From a checkpoint of a small contrastive image-text model.
Model: 3.55M parameters, 64-pixel images, encoder arch densenet, encoder norm batchnorm, encoder activation hardswish, encoder depths [8, 15, 8], text encoder width 192, text encoder layers 6, text encoder norm layernorm, text encoder activation gelu.
Training: muon at rate 0.017, 9200 steps, batches of 256.
Data: trained on simulated telescope pictures of galaxies, 24.2 epochs.
Rows from block 9 of the image encoder, named by matrix and row number. Rows with one number belong to one channel. Each number is 50 + 15 x the weight over its row's rms, rounded and kept within 0 to 99. All counts start at 0. After the name is the row's rms in percent of the matrix's.
# conv1: bottleneck pointwise conv (encoder.blocks.10.conv1.weight, 64x112x1x1), inputs 0-111
# conv2: growth 3x3 conv (encoder.blocks.10.conv2.weight, 16x64x3x3, transposed), outputs 0-15, a 3x3 kernel for each
conv1.16 104:47 42 43 48 34 64 47 56 40 48 52 57 86 62 44 70 34 58 36 49 32 68 32 52 48 40 49 69 43 82 59 75 78 63 51 55 49 45 37 32 40 41 67 15 32 58 38 40 40 88 55 64 55 52 43 69 50 33 30 66 55 78 40 67 59 49 66 56 52 31 36 65 64 53 38 50 59 50 61 17 32 40 42 52 43 52 30 28 96 42 45 61 48 50 24 58 38 54 36 56 57 56 33 47 70 16 44 66 34 58 27 56
conv2.16 079:61 39 24 63 34 33 31 52 64 57 75 80 46 55 60 47 55 56 80 50 34 53 45 40 50 41 39 59 45 47 35 51 45 47 43 54 16 71 61 52 63 51 46 38 28 44 24 72 48 35 38 31 65 67 72 70 56 73 60 58 56 40 61 58 43 44 69 52 55 32 60 36 40 32 36 34 50 39 55 65 29 58 69 58 80 49 56 69 59 46 30 34 37 40 56 54 61 54 52 28 19 19 53 51 15 60 53 75 38 61 21 87 55 46 54 28 14 50 52 51 35 59 29 69 45 67 62 73 40 76 58 46 43 23 52 72 54 41 49 71 61 54 49 60
conv1.17 101:36 64 36 38 73 44 42 54 56 49 96 67 62 52 63 37 91 57 62 34 51 54 71 60 33 48 46 44 59 66 52 62 44 53 30 44 67 30 66 36 37 46 44 67 47 56 63 42 39 46 36 58 70 67 60 42 52 40 46 27 45 52 47 16 54 19 59 51 64 48 72 46 23 60 28 52 51 49 64 47 43 86 79 48 44 58 56 77 43 67 51 35 66 55 49 46 52 33 39 26 58 21 51 39 46 53 25 63 45 46 13 29
conv2.17 106:24 33 58 77 70 58 98 63 84 47 39 65 36 59 50 31 45 51 72 42 35 64 58 31 73 61 68 56 53 35 36 61 42 39 42 52 55 58 49 71 45 55 45 43 60 50 49 36 61 60 47 94 83 69 93 75 40 66 38 38 24 53 71 73 49 52 56 41 55 62 34 18 80 61 59 50 40 55 65 54 58 36 48 49 65 40 43 63 61 54 54 31 31 51 63 42 49 68 75 33 43 51 58 45 56 74 62 53 62 61 53 49 36 23 43 44 46 43 35 45 31 36 51 28 40 41 44 67 45 60 40 29 74 62 45 60 41 55 55 62 65 44 35 29
conv1.18 092:54 75 53 66 49 45 54 67 70 28 43 52 43 63 63 59 53 57 50 09 70 83 54 43 55 37 61 10 52 11 68 52 16 56 51 33 41 47 45 67 45 49 62 36 57 58 82 62 58 47 44 39 45 62 77 26 45 67 47 25 52 56 41 47 33 64 24 60 57 69 45 77 47 50 59 44 59 57 52 48 43 49 51 59 50 75 49 43 38 50 55 53 37 20 41 77 29 60 49 68 23 34 33 47 67 52 56 42 72 36 29 43
conv2.18 099:40 54 60 53 56 44 30 51 35 51 42 42 25 48 48 63 54 34 43 51 53 64 54 52 36 30 40 39 27 75 68 31 33 67 59 37 27 57 66 37 37 86 45 69 64 71 71 67 67 42 61 42 27 30 58 61 57 23 31 49 48 32 49 17 40 82 45 57 67 62 34 63 55 83 57 46 23 51 60 36 62 76 41 38 53 51 28 35 73 42 39 63 41 22 56 48 46 35 49 39 48 43 39 42 32 50 95 59 60 44 41 68 70 40 49 53 49 26 43 59 41 66 80 76 53 33 87 53 30 52 48 57 58 51 62 40 53 34 55 64 37 44 60 33
conv1.19 099:00 49 44 60 46 73 36 61 80 45 28 88 74 45 60 26 30 48 65 54 42 40 54 70 49 57 82 67 34 49 30 65 44 46 46 57 60 75 35 44 40 62 39 57 53 79 49 52 58 37 52 53 29 62 56 45 37 49 48 41 68 39 52 36 53 59 34 44 66 67 77 59 49 42 59 42 47 77 45 36 38 37 55 37 49 49 27 29 27 45 53 52 60 49 37 70 51 77 31 43 51 76 56 17 42 50 27 45 33 40 54 42
conv2.19 076:43 37 51 20 47 72 50 49 48 52 44 27 53 53 32 65 36 47 41 18 63 41 47 54 68 49 51 58 07 45 65 49 55 25 42 58 48 44 52 51 48 69 33 45 74 45 58 47 44 38 50 77 42 67 61 39 46 63 72 16 78 58 44 78 56 45 84 65 34 71 39 24 54 79 57 47 49 42 38 62 47 50 54 55 46 58 78 21 67 49 45 52 85 58 43 53 43 50 49 63 55 47 52 38 54 83 43 71 44 51 65 39 56 32 38 41 48 54 33 45 41 39 74 74 28 19 27 50 33 52 37 66 85 53 59 45 39 75 44 78 57 60 44 36
conv1.20 101:18 57 16 33 61 87 49 58 38 72 46 53 46 39 39 41 39 64 43 51 38 53 50 51 58 73 50 47 49 63 59 53 17 43 58 97 87 33 63 39 63 47 69 55 67 59 59 34 60 31 63 31 59 30 42 71 40 67 60 56 40 42 64 43 38 48 44 52 24 51 23 55 58 41 42 45 56 53 58 33 34 89 39 51 42 53 48 23 61 44 70 52 43 40 42 28 59 41 55 50 26 43 59 83 73 48 49 43 47 57 62 64
conv2.20 105:34 45 93 47 33 51 58 25 21 30 59 29 53 51 72 69 61 39 30 52 90 19 49 74 67 47 48 46 75 38 49 47 53 63 12 32 87 64 37 83 56 33 39 40 29 34 48 55 41 49 52 52 68 53 51 53 68 51 27 39 58 33 39 56 46 63 41 61 76 53 54 45 60 47 40 66 29 69 62 54 72 57 30 46 47 61 48 49 53 27 68 27 28 55 37 52 64 66 46 32 37 24 43 56 45 53 40 39 76 52 33 58 50 33 39 45 44 51 35 46 48 51 51 46 36 43 55 29 62 39 40 70 41 21 27 38 70 40 36 65 53 45 65 40
conv1.21 091:36 55 53 29 54 28 41 57 59 44 90 55 49 16 88 47 68 55 39 50 22 61 69 61 19 56 60 62 47 62 69 64 59 51 57 32 52 25 39 53 39 57 25 44 47 61 47 64 34 59 55 52 58 61 62 38 60 54 83 40 50 66 38 58 51 66 27 24 63 23 58 45 54 40 48 43 43 58 48 80 65 32 47 44 48 42 36 60 31 36 49 30 47 49 54 68 62 66 50 56 82 49 47 50 37 82 73 28 40 44 46 16
conv2.21 104:44 43 45 51 33 68 42 46 80 45 53 59 41 26 41 37 46 68 65 33 38 63 44 41 38 40 52 85 35 26 50 57 18 43 39 48 43 44 51 57 29 33 61 38 42 43 38 58 38 23 36 52 59 55 57 37 52 57 53 57 76 80 48 41 34 17 56 55 34 61 59 46 30 56 87 51 38 38 72 43 53 24 47 36 35 64 73 57 60 88 21 36 74 38 50 53 74 62 43 35 46 41 32 45 31 51 55 60 58 41 55 61 69 47 26 52 41 58 61 67 54 53 37 61 20 27 70 61 53 54 55 66 47 59 80 44 69 58 24 51 73 39 20 27
conv1.22 089:70 43 69 62 36 41 49 53 48 48 65 44 76 59 46 77 50 58 53 51 59 59 58 33 43 43 50 87 65 54 82 35 67 38 35 44 53 59 55 78 54 42 65 50 67 49 70 35 29 71 34 49 54 24 25 52 40 59 62 35 14 44 52 52 42 46 36 33 49 52 38 57 45 50 57 32 61 76 34 31 52 66 60 53 58 43 36 68 64 68 56 57 47 51 37 78 39 54 38 45 23 44 11 52 51 20 75 43 13 30 42 34
conv2.22 125:50 49 53 41 55 60 45 58 51 60 56 63 41 38 45 68 50 35 52 51 62 45 37 47 53 58 49 39 29 27 73 46 32 60 71 55 27 31 67 18 55 67 56 65 65 71 75 69 71 39 30 48 35 00 68 72 55 50 50 62 45 37 67 32 35 65 53 26 47 49 55 83 79 73 70 32 40 66 25 32 54 51 50 48 37 74 45 59 66 51 35 69 80 23 47 55 41 46 33 47 50 39 48 42 48 31 56 49 43 39 55 56 54 44 54 42 48 38 47 67 55 74 57 76 41 29 50 58 68 25 19 73 49 62 63 69 81 48 75 40 52 58 40 27
conv1.23 097:51 58 54 31 35 63 51 64 52 65 37 82 54 66 52 36 46 68 61 55 53 49 50 38 19 27 39 64 57 57 20 68 58 47 44 89 48 21 46 32 59 49 36 49 34 47 51 84 27 42 40 69 58 31 26 43 47 69 46 35 50 69 59 48 74 49 29 63 46 30 65 67 48 56 46 57 34 38 29 56 54 27 40 54 59 56 60 61 55 33 31 44 79 72 57 44 90 56 33 66 62 29 53 49 16 47 56 72 55 38 50 46
conv2.23 088:77 49 79 72 44 57 63 43 48 49 65 65 52 57 31 35 41 21 60 30 37 49 51 38 74 75 33 68 46 76 55 44 59 42 57 48 70 46 46 62 44 54 36 52 73 19 34 60 51 62 69 47 49 82 39 52 61 50 68 39 49 27 39 40 53 45 55 17 50 43 49 45 33 20 51 52 50 37 45 54 29 49 56 75 53 30 90 62 47 40 63 42 24 73 71 26 63 46 49 32 19 28 50 49 51 58 78 51 83 56 55 57 47 42 54 30 33 45 65 52 47 55 55 43 61 51 86 35 30 71 42 20 60 42 45 20 57 55 41 48 66 51 48 70
conv1.24 108:41 56 55 52 64 23 37 36 63 51 47 51 75 75 53 16 31 38 45 66 42 59 43 48 20 49 53 40 60 49 63 55 61 56 66 42 40 40 62 45 22 60 44 24 41 40 33 50 58 63 62 66 61 33 49 75 39 53 38 51 66 35 27 52 65 39 79 52 66 64 60 45 56 35 53 35 38 46 16 82 61 36 45 43 45 63 31 45 90 54 39 48 60 48 46 38 58 61 89 56 52 60 69 78 15 66 62 43 42 73 38 60
conv2.24 095:57 61 36 46 47 56 12 32 60 47 60 27 42 27 39 52 41 50 57 41 47 70 40 31 64 43 52 81 48 62 53 46 36 39 50 64 21 36 75 55 44 57 46 60 48 37 56 58 70 56 53 34 41 29 63 61 73 49 59 63 51 40 30 41 43 41 58 56 54 42 62 56 51 42 64 51 30 32 99 63 39 43 31 32 35 42 20 46 52 58 61 45 48 53 67 48 45 66 60 41 37 30 56 44 30 44 88 51 81 75 35 53 79 35 59 30 37 65 46 30 53 41 74 61 32 55 76 70 31 63 17 44 62 53 70 36 36 33 28 65 50 19 37 52
conv1.25 111:61 46 46 34 71 35 63 46 39 54 91 55 54 15 43 36 64 62 46 60 45 62 48 69 44 53 50 52 27 62 61 99 39 51 46 15 49 46 43 35 55 46 64 46 43 60 30 51 38 43 39 56 61 95 45 41 69 51 51 50 42 58 63 72 25 48 45 38 38 48 54 66 45 46 54 43 56 33 23 83 59 57 58 41 57 47 38 63 46 52 15 43 62 58 73 61 22 53 46 25 19 43 49 57 47 79 40 54 43 45 45 56
conv2.25 121:62 30 56 43 44 74 56 83 99 69 60 60 38 53 31 37 55 54 99 70 36 87 34 44 51 58 52 38 49 58 42 57 44 57 46 40 50 48 62 57 28 34 51 57 36 44 35 41 54 43 49 60 55 55 69 63 35 60 68 52 58 65 84 54 43 41 56 69 62 64 48 30 22 33 45 45 39 23 71 64 27 55 61 43 67 55 34 59 59 49 28 54 55 36 73 68 53 66 29 43 51 48 50 42 40 71 30 35 43 43 46 38 42 56 35 42 36 49 43 54 56 43 55 43 45 69 48 78 60 53 65 59 12 63 62 48 54 66 49 56 63 61 42 32
conv1.26 098:63 32 48 66 64 53 43 48 74 59 49 36 31 41 10 63 42 50 64 49 49 64 64 37 57 47 52 57 25 43 71 48 60 48 25 32 47 61 65 70 51 38 59 42 66 42 46 20 47 47 41 45 62 60 57 43 77 55 37 42 65 31 67 40 53 56 49 64 45 57 32 41 61 41 85 45 45 45 33 36 83 51 61 50 75 35 36 52 60 59 54 29 59 53 36 53 38 83 00 60 61 47 35 49 47 21 71 60 75 47 61 53
conv2.26 099:63 72 43 49 41 55 49 52 63 56 47 52 54 43 36 57 43 51 58 42 58 60 42 55 63 62 47 44 41 54 63 28 43 73 74 19 44 49 48 43 45 77 58 38 57 17 62 57 72 58 56 50 45 53 43 27 39 64 46 31 58 48 59 44 54 84 59 52 49 49 46 49 82 66 52 31 46 66 08 13 47 69 41 49 38 48 35 44 32 33 58 48 29 63 76 50 29 65 50 55 59 48 50 45 65 43 42 43 43 63 41 61 54 39 61 37 31 28 26 33 27 70 57 47 77 57 55 86 71 17 43 70 42 46 37 38 53 15 84 54 42 85 80 39
conv1.27 089:50 62 44 51 37 50 46 42 34 61 51 42 52 39 12 58 40 47 33 59 41 57 58 57 44 35 65 26 99 72 51 63 40 32 66 39 36 80 36 34 56 39 41 46 48 56 64 50 49 52 51 43 30 33 53 45 39 61 77 22 59 47 61 41 65 55 65 37 76 38 69 31 38 48 53 66 52 53 60 56 60 85 58 23 41 21 46 29 45 40 37 45 74 55 34 45 64 37 75 32 44 59 86 76 46 38 46 63 35 48 50 46
conv2.27 100:46 55 56 42 35 52 45 23 47 57 61 45 49 52 50 50 49 45 55 35 49 47 56 30 47 70 53 99 73 77 45 40 67 28 22 36 58 46 51 61 55 39 48 67 44 40 28 41 40 52 51 36 41 51 51 60 73 58 54 57 51 11 48 63 52 64 63 39 43 60 83 68 57 37 28 64 44 54 55 56 35 13 03 57 46 23 48 65 65 40 55 34 40 63 57 60 63 36 40 33 38 41 47 52 43 47 60 63 54 59 30 53 59 43 53 52 49 74 58 44 55 38 29 58 45 73 25 30 22 34 35 38 90 85 57 41 54 46 38 44 33 31 35 48
conv1.28 099:43 73 64 48 47 63 46 53 29 45 34 50 16 49 52 46 54 98 55 53 54 62 28 46 49 52 45 39 23 79 47 63 57 42 58 36 41 45 47 44 49 57 45 70 39 68 59 63 50 62 27 48 39 56 40 74 43 42 51 24 43 56 29 46 84 54 39 33 71 30 41 54 52 71 70 37 51 67 59 47 46 47 50 26 46 46 60 53 43 23 46 40 87 61 32 60 48 79 40 55 24 36 51 73 48 53 51 32 95 37 38 32
conv2.28 075:50 50 50 60 38 57 27 48 35 61 63 65 55 39 56 43 66 57 24 26 00 52 26 42 74 58 57 73 47 54 61 56 53 44 75 67 49 20 54 40 62 68 22 43 69 42 58 50 63 43 55 39 38 70 32 49 59 29 45 45 59 57 61 41 33 36 33 53 50 61 63 30 62 36 37 52 31 44 55 40 45 59 46 93 34 62 50 33 37 36 52 69 40 66 42 34 65 59 46 51 20 25 54 63 59 65 52 63 32 29 25 34 61 35 58 48 60 60 68 59 40 40 57 50 50 44 24 10 21 32 40 20 47 58 28 66 51 54 38 40 46 38 50 58
conv1.29 096:63 69 59 44 40 51 48 61 54 32 47 68 52 67 45 51 49 25 39 72 44 54 47 68 33 42 55 47 58 62 35 50 59 62 63 40 24 59 36 61 41 66 43 47 46 78 60 75 54 56 04 51 74 30 48 49 64 68 58 31 24 28 44 60 65 45 22 10 59 32 58 62 52 59 78 47 25 62 52 43 19 73 77 43 30 47 56 60 59 44 41 21 43 64 33 80 52 66 38 64 47 56 59 62 51 37 59 61 62 50 39 33
conv2.29 077:50 35 31 43 54 57 59 66 76 60 56 63 37 57 27 69 73 47 47 43 14 40 36 35 42 69 54 63 59 46 50 47 53 38 11 68 45 28 61 45 25 44 54 40 63 51 41 54 49 48 36 36 33 39 39 63 64 58 55 69 51 37 52 21 32 47 65 75 49 66 74 29 35 35 46 51 56 28 70 73 44 00 50 63 07 59 49 58 64 59 57 73 53 62 49 56 57 36 58 48 31 30 59 54 36 56 63 49 58 49 48 56 56 43 63 37 29 43 74 56 55 35 59 46 33 61 28 28 15 45 22 58 62 70 51 70 45 79 40 65 75 50 44 50
conv1.30 099:52 53 36 47 47 41 52 50 52 56 57 52 57 36 29 61 49 45 65 66 57 39 75 65 39 43 42 42 46 34 51 69 60 75 56 57 63 97 56 44 49 69 36 34 77 48 75 45 39 54 45 52 47 85 37 30 38 39 60 55 54 44 38 63 07 26 75 60 59 55 48 48 42 89 42 34 64 51 57 61 53 57 38 59 36 38 52 55 41 38 38 39 53 46 67 59 56 19 39 43 41 32 23 23 29 21 71 40 16 55 34 48
conv2.30 119:59 67 63 73 61 56 62 57 49 66 80 77 54 61 76 49 50 79 60 78 57 59 33 69 40 59 67 45 52 36 44 58 34 39 54 51 55 61 44 57 29 51 55 40 53 52 33 48 45 56 52 29 25 51 92 52 25 49 53 46 35 59 71 63 48 52 76 52 31 74 45 37 62 55 58 45 39 56 38 54 58 71 72 83 55 32 66 56 45 50 38 38 46 35 59 35 37 58 49 68 60 91 57 34 66 39 23 39 22 40 96 25 43 80 55 77 84 67 53 67 54 62 49 69 50 32 39 62 52 39 60 63 40 47 50 51 31 42 47 51 52 43 42 55
conv1.31 105:33 30 39 70 61 41 63 54 53 55 36 57 39 41 66 80 38 37 57 29 10 46 55 62 63 59 66 56 40 64 61 70 59 70 46 35 60 71 49 56 52 46 40 44 42 52 67 40 43 44 37 54 23 48 71 55 42 45 46 72 40 37 55 39 60 41 68 94 49 43 51 48 59 46 67 68 50 60 57 40 77 77 40 70 41 34 64 47 46 51 39 36 47 50 36 82 30 64 10 43 36 45 53 52 39 36 66 31 68 11 62 24
conv2.31 118:58 60 63 58 67 47 48 48 39 54 64 56 47 48 56 55 51 49 35 36 47 47 64 45 50 67 46 49 26 35 67 29 37 81 69 51 40 66 49 37 39 61 52 28 51 64 67 76 66 49 39 55 17 22 62 33 50 56 23 49 60 57 50 43 57 86 33 49 69 62 51 65 72 68 58 19 42 69 14 18 51 54 60 46 49 87 51 54 64 47 62 46 63 43 54 48 35 54 63 38 48 40 45 51 49 49 50 72 52 70 65 75 41 36 35 22 38 20 36 57 45 78 75 63 45 08 60 41 75 28 45 58 61 42 59 44 29 45 73 60 24 55 56 38
conv1.32 100:46 50 58 38 21 58 39 54 48 39 48 31 46 47 47 60 36 25 48 36 50 38 44 58 39 52 53 37 46 71 54 42 43 85 59 47 71 28 55 34 69 61 45 66 36 56 42 47 62 57 47 63 55 62 42 47 31 31 68 54 45 77 63 55 62 47 74 58 56 31 50 37 43 42 42 65 30 40 37 41 34 46 49 63 39 42 47 47 62 46 76 32 70 62 53 31 68 55 74 66 87 51 71 46 26 19 52 30 99 33 27 77
conv2.32 094:71 50 51 72 24 40 66 42 43 46 72 55 49 41 30 44 56 11 16 24 39 44 61 50 68 56 44 60 73 44 52 36 38 33 45 24 68 73 63 43 60 37 38 47 54 24 36 38 54 46 54 53 68 54 29 28 55 48 22 44 57 44 42 32 37 60 30 33 40 41 59 59 36 38 42 65 46 58 32 53 54 35 33 49 36 46 47 64 34 41 63 30 32 70 59 41 65 53 60 23 06 27 46 53 67 70 72 90 38 62 78 54 46 42 39 21 56 48 31 63 54 57 48 56 65 57 60 78 52 71 81 60 51 58 43 37 52 30 44 51 50 32 49 40
conv1.33 100:61 27 35 49 53 72 48 52 26 75 28 32 37 42 50 37 09 49 63 59 44 54 62 42 58 53 57 38 45 64 48 55 55 41 27 28 72 31 60 40 53 70 08 32 56 40 71 46 78 35 73 41 51 47 48 52 43 55 68 65 35 58 48 80 52 64 40 26 53 39 60 68 59 47 74 63 36 55 52 39 39 44 55 42 47 34 61 39 40 60 39 73 53 44 70 49 66 43 38 87 51 60 33 69 54 22 76 40 39 79 33 54
conv2.33 103:47 75 70 37 55 66 11 30 28 26 24 07 43 57 38 62 61 67 55 47 82 37 62 70 30 19 74 47 55 69 32 41 42 36 26 28 46 50 64 78 62 42 48 36 29 45 53 53 36 59 56 50 50 49 40 39 60 48 51 40 33 68 67 34 50 54 34 50 59 58 71 60 54 54 35 48 58 63 64 52 68 54 54 65 51 28 65 58 44 58 52 40 30 38 29 38 57 64 32 28 61 69 41 45 50 48 36 59 50 38 82 47 46 69 99 73 84 48 48 55 44 39 42 40 56 46 46 38 39 43 60 43 46 29 32 53 61 61 37 42 61 34 50 68
conv1.34 103:61 58 65 49 65 35 36 35 84 46 30 57 49 34 63 62 62 50 43 57 66 30 49 55 49 24 65 45 58 57 42 57 46 41 55 60 71 28 42 59 83 14 27 57 67 37 65 53 34 38 58 39 45 57 59 33 44 94 49 35 86 42 29 47 37 52 30 61 53 63 57 47 60 59 51 43 53 51 51 55 57 48 38 60 41 18 44 96 35 31 40 55 54 66 62 65 62 29 37 33 55 40 21 51 45 24 55 55 73 42 60 64
conv2.34 105:29 41 39 40 54 79 49 72 59 45 56 52 53 57 47 24 54 53 38 44 41 54 48 49 38 45 52 52 27 42 47 43 26 71 66 48 34 38 62 40 40 81 62 63 91 67 85 61 75 19 39 46 55 35 56 55 82 42 42 72 51 42 49 52 39 86 41 30 51 51 47 66 77 69 84 43 44 58 44 24 68 47 49 34 39 62 45 70 40 53 51 43 97 35 34 50 66 65 47 43 60 71 51 48 44 46 52 51 55 52 62 53 47 50 57 54 70 17 44 72 48 66 39 77 65 17 54 44 55 35 35 43 72 38 40 40 65 31 51 44 35 44 47 34
conv1.35 102:58 85 44 35 70 69 38 62 45 48 36 38 67 64 30 26 35 40 70 46 38 53 27 41 44 51 14 53 49 48 43 49 50 47 57 48 41 33 43 58 65 51 74 42 54 61 65 43 51 59 56 55 32 35 61 60 43 70 59 58 31 55 60 50 45 38 37 48 55 15 39 49 58 66 70 49 37 46 63 43 76 53 61 42 60 35 25 57 43 46 59 48 60 93 35 25 87 61 30 79 43 55 87 39 59 27 57 66 53 31 37 25
conv2.35 085:54 69 74 67 61 92 72 67 60 54 43 30 58 36 37 46 74 52 40 14 41 52 61 41 56 65 49 74 52 69 57 26 54 54 47 31 68 47 25 44 53 39 29 36 36 67 67 52 44 60 28 57 57 38 48 63 44 49 71 59 71 47 46 17 35 78 68 51 81 45 53 59 52 49 13 43 56 37 61 66 50 27 54 58 38 51 41 75 41 58 63 61 44 61 51 35 47 33 51 46 43 42 73 57 42 72 45 46 70 64 52 54 42 63 69 46 60 64 39 60 35 56 81 59 50 34 47 00 47 36 45 52 42 33 47 78 69 60 40 61 48 64 31 38
conv1.36 094:44 45 50 52 67 48 63 60 73 49 37 49 62 45 21 61 52 37 50 26 70 35 50 49 47 56 46 64 54 40 39 51 44 32 53 13 59 58 67 70 58 49 22 57 50 46 32 51 47 80 36 58 42 42 45 83 36 44 70 41 33 74 45 43 63 72 70 53 34 44 47 51 37 45 43 71 57 39 55 30 68 70 54 55 50 35 59 53 53 46 93 42 39 63 37 49 54 85 60 17 41 20 30 77 30 28 61 43 60 69 24 35
conv2.36 088:64 47 54 53 36 31 47 41 28 50 48 35 81 46 47 65 79 48 29 20 46 29 33 73 64 62 70 49 60 27 48 51 43 75 40 44 55 71 67 31 41 47 44 49 31 44 47 73 63 39 46 64 60 36 45 39 59 50 25 27 79 34 49 43 23 95 37 38 76 27 50 78 41 56 50 34 67 57 25 29 61 47 70 54 50 35 32 57 47 42 44 56 34 53 54 47 62 45 54 32 35 10 52 47 62 53 54 72 59 82 60 32 47 46 23 47 31 45 68 44 78 53 50 14 49 41 43 47 46 47 55 73 55 33 55 51 48 26 56 45 40 46 52 43
conv1.37 089:41 43 77 55 50 56 63 57 55 69 54 35 36 39 73 61 61 48 60 39 39 58 31 46 41 55 25 70 41 25 60 31 44 43 54 62 58 73 43 77 70 35 57 36 40 60 63 57 53 53 48 55 40 68 29 32 25 46 66 33 38 55 64 50 44 41 21 52 39 73 68 51 66 44 62 36 58 42 56 51 83 34 52 52 60 47 33 61 41 33 61 60 54 56 58 63 49 52 54 47 26 44 35 51 57 09 88 78 28 15 58 12
conv2.37 133:44 64 55 44 42 47 47 49 72 49 50 46 46 47 55 65 50 40 50 50 54 40 41 40 43 54 50 57 21 27 72 55 24 85 69 53 14 53 47 29 45 43 56 58 68 79 81 79 61 49 47 37 22 11 40 57 54 48 34 61 59 55 63 27 30 65 38 43 57 52 49 80 68 73 58 28 37 55 16 27 68 60 37 45 38 70 42 59 58 35 41 67 67 16 46 63 47 51 53 62 66 62 36 47 37 51 63 55 57 49 56 51 53 45 45 41 62 41 57 65 72 67 37 67 38 32 56 60 67 31 38 66 46 48 59 86 74 32 80 53 28 45 55 27
conv1.38 103:67 53 43 54 46 24 79 48 45 53 65 40 83 70 33 47 49 62 37 30 41 65 58 09 21 23 33 43 66 58 40 78 61 37 47 70 55 33 42 70 52 29 83 67 41 26 48 50 45 56 24 43 53 41 48 43 72 35 50 55 54 87 43 49 91 43 20 39 38 42 45 77 49 60 56 56 43 51 49 63 40 65 42 47 51 48 38 54 49 38 30 56 53 35 47 55 73 38 68 55 66 41 33 43 59 59 51 40 66 49 26 61
conv2.38 103:36 34 41 41 47 37 69 60 68 54 64 91 49 65 44 69 46 30 75 65 28 49 39 25 54 37 52 50 59 64 57 43 73 59 26 49 63 60 42 48 42 43 64 41 41 65 47 50 59 50 46 41 68 49 60 72 73 40 32 70 53 42 59 43 54 56 37 55 65 45 48 36 51 34 37 51 44 52 69 59 31 47 36 36 45 64 43 45 87 29 23 24 35 70 75 56 49 46 52 40 16 01 67 59 19 80 78 48 58 28 30 69 35 41 39 26 34 36 47 35 42 62 76 32 45 50 57 50 46 60 54 55 27 47 58 59 52 72 66 56 55 35 58 33
conv1.39 101:46 68 46 22 63 26 61 46 33 52 50 64 36 33 53 64 66 62 51 63 60 39 37 49 36 48 35 39 45 32 36 36 33 26 59 41 66 51 51 63 73 57 19 64 58 74 64 25 56 62 48 51 38 48 51 50 62 50 50 67 55 64 41 42 66 28 60 40 50 46 40 67 38 82 09 68 72 37 41 62 40 52 61 55 42 55 50 49 43 43 64 45 50 44 50 42 74 33 81 30 39 29 39 62 37 84 74 34 51 68 25 89
conv2.39 075:48 33 58 46 39 30 40 48 54 44 46 50 40 42 35 72 43 60 28 47 77 33 49 64 53 42 55 29 65 43 42 40 46 47 59 32 91 73 54 42 49 37 61 18 36 44 52 63 44 49 39 54 72 71 58 42 69 57 21 38 63 40 34 74 59 47 66 32 34 67 21 67 40 35 31 59 48 77 54 64 37 75 61 58 67 50 58 61 60 68 72 43 26 50 28 52 56 53 59 64 35 33 60 45 49 42 49 64 69 60 48 54 44 60 22 43 41 43 33 47 43 36 61 28 60 14 36 58 23 75 76 61 40 35 74 38 31 44 66 80 76 36 75 36
conv1.40 095:48 68 39 49 68 80 36 57 38 54 65 55 39 47 44 37 32 55 75 55 41 50 73 50 62 30 45 38 36 39 62 62 55 39 56 34 76 56 67 50 68 51 44 45 39 53 49 36 37 32 52 50 48 07 49 59 38 45 51 54 34 34 57 37 50 39 53 35 44 47 72 33 55 74 47 66 47 24 64 34 54 60 53 71 58 53 67 90 52 37 39 53 59 29 47 28 72 64 40 54 72 34 38 75 34 16 21 66 53 61 43 96
conv2.40 106:58 67 81 61 58 66 46 33 36 39 54 45 51 38 39 61 53 60 56 43 59 52 49 78 45 72 67 58 56 49 42 64 43 59 35 36 77 80 48 86 67 26 45 11 55 32 40 59 27 48 45 58 81 92 51 33 33 48 60 43 26 50 65 84 47 49 67 43 51 57 59 58 53 64 59 47 47 51 71 55 69 58 54 70 41 07 54 50 38 40 59 47 43 55 44 40 45 50 38 39 58 70 47 71 64 34 61 52 26 81 54 37 39 14 59 66 35 56 32 55 50 41 34 48 39 47 63 60 47 49 57 66 62 42 22 42 36 45 19 45 38 27 67 38
conv1.41 098:46 72 49 41 36 51 40 60 49 71 36 85 48 60 28 42 41 35 43 57 56 56 41 42 33 42 34 45 67 66 39 58 62 39 39 31 43 69 43 19 37 20 45 66 52 59 73 64 41 80 36 40 63 38 54 44 47 72 36 31 79 23 53 57 52 54 23 53 63 64 52 55 68 77 73 50 64 63 55 37 46 43 18 59 43 52 59 52 64 34 42 52 49 66 34 74 82 55 32 67 48 32 55 58 21 64 36 77 61 33 46 30
conv2.41 091:38 84 63 63 77 62 34 48 59 47 61 50 47 59 39 31 61 76 43 32 27 52 59 59 53 59 62 50 49 99 61 32 53 51 54 61 58 49 72 52 43 72 46 76 69 26 50 42 47 74 29 48 45 66 36 40 44 54 31 29 68 23 26 51 41 70 65 43 66 54 49 37 42 63 56 40 56 40 65 53 45 16 54 61 30 39 58 62 51 15 66 52 59 70 52 45 68 22 55 44 37 45 41 59 42 61 44 27 69 71 56 33 71 27 49 29 47 47 55 54 48 53 47 46 64 45 55 20 32 55 27 32 79 55 49 43 58 63 28 79 66 20 52 63
conv1.42 110:46 55 50 58 57 42 54 42 45 68 21 45 07 52 29 72 62 41 70 54 39 41 36 28 26 69 73 24 51 40 61 62 84 49 63 48 76 59 39 42 78 45 62 66 37 67 51 61 65 53 48 64 40 44 46 38 67 48 41 61 50 33 65 31 49 62 24 50 52 44 52 57 54 54 35 79 48 66 31 30 58 69 39 46 51 51 69 67 20 45 51 40 49 57 36 30 41 59 56 51 78 57 28 37 77 36 33 37 28 74 72 41
conv2.42 081:65 40 54 59 49 20 77 41 27 31 40 69 32 58 32 66 61 61 26 50 63 22 45 48 31 58 38 51 61 79 54 45 61 64 33 27 81 64 45 60 49 27 19 03 44 36 51 57 35 64 63 54 42 43 67 41 53 33 40 58 29 57 56 50 47 66 71 28 60 38 49 53 67 42 49 52 61 53 32 23 69 56 43 56 50 61 68 74 54 35 29 43 27 54 44 41 53 44 44 30 25 52 40 54 55 35 38 39 67 67 38 59 44 32 33 82 42 26 43 38 53 56 44 65 78 47 29 46 17 68 56 25 59 60 50 51 54 64 44 60 32 61 72 54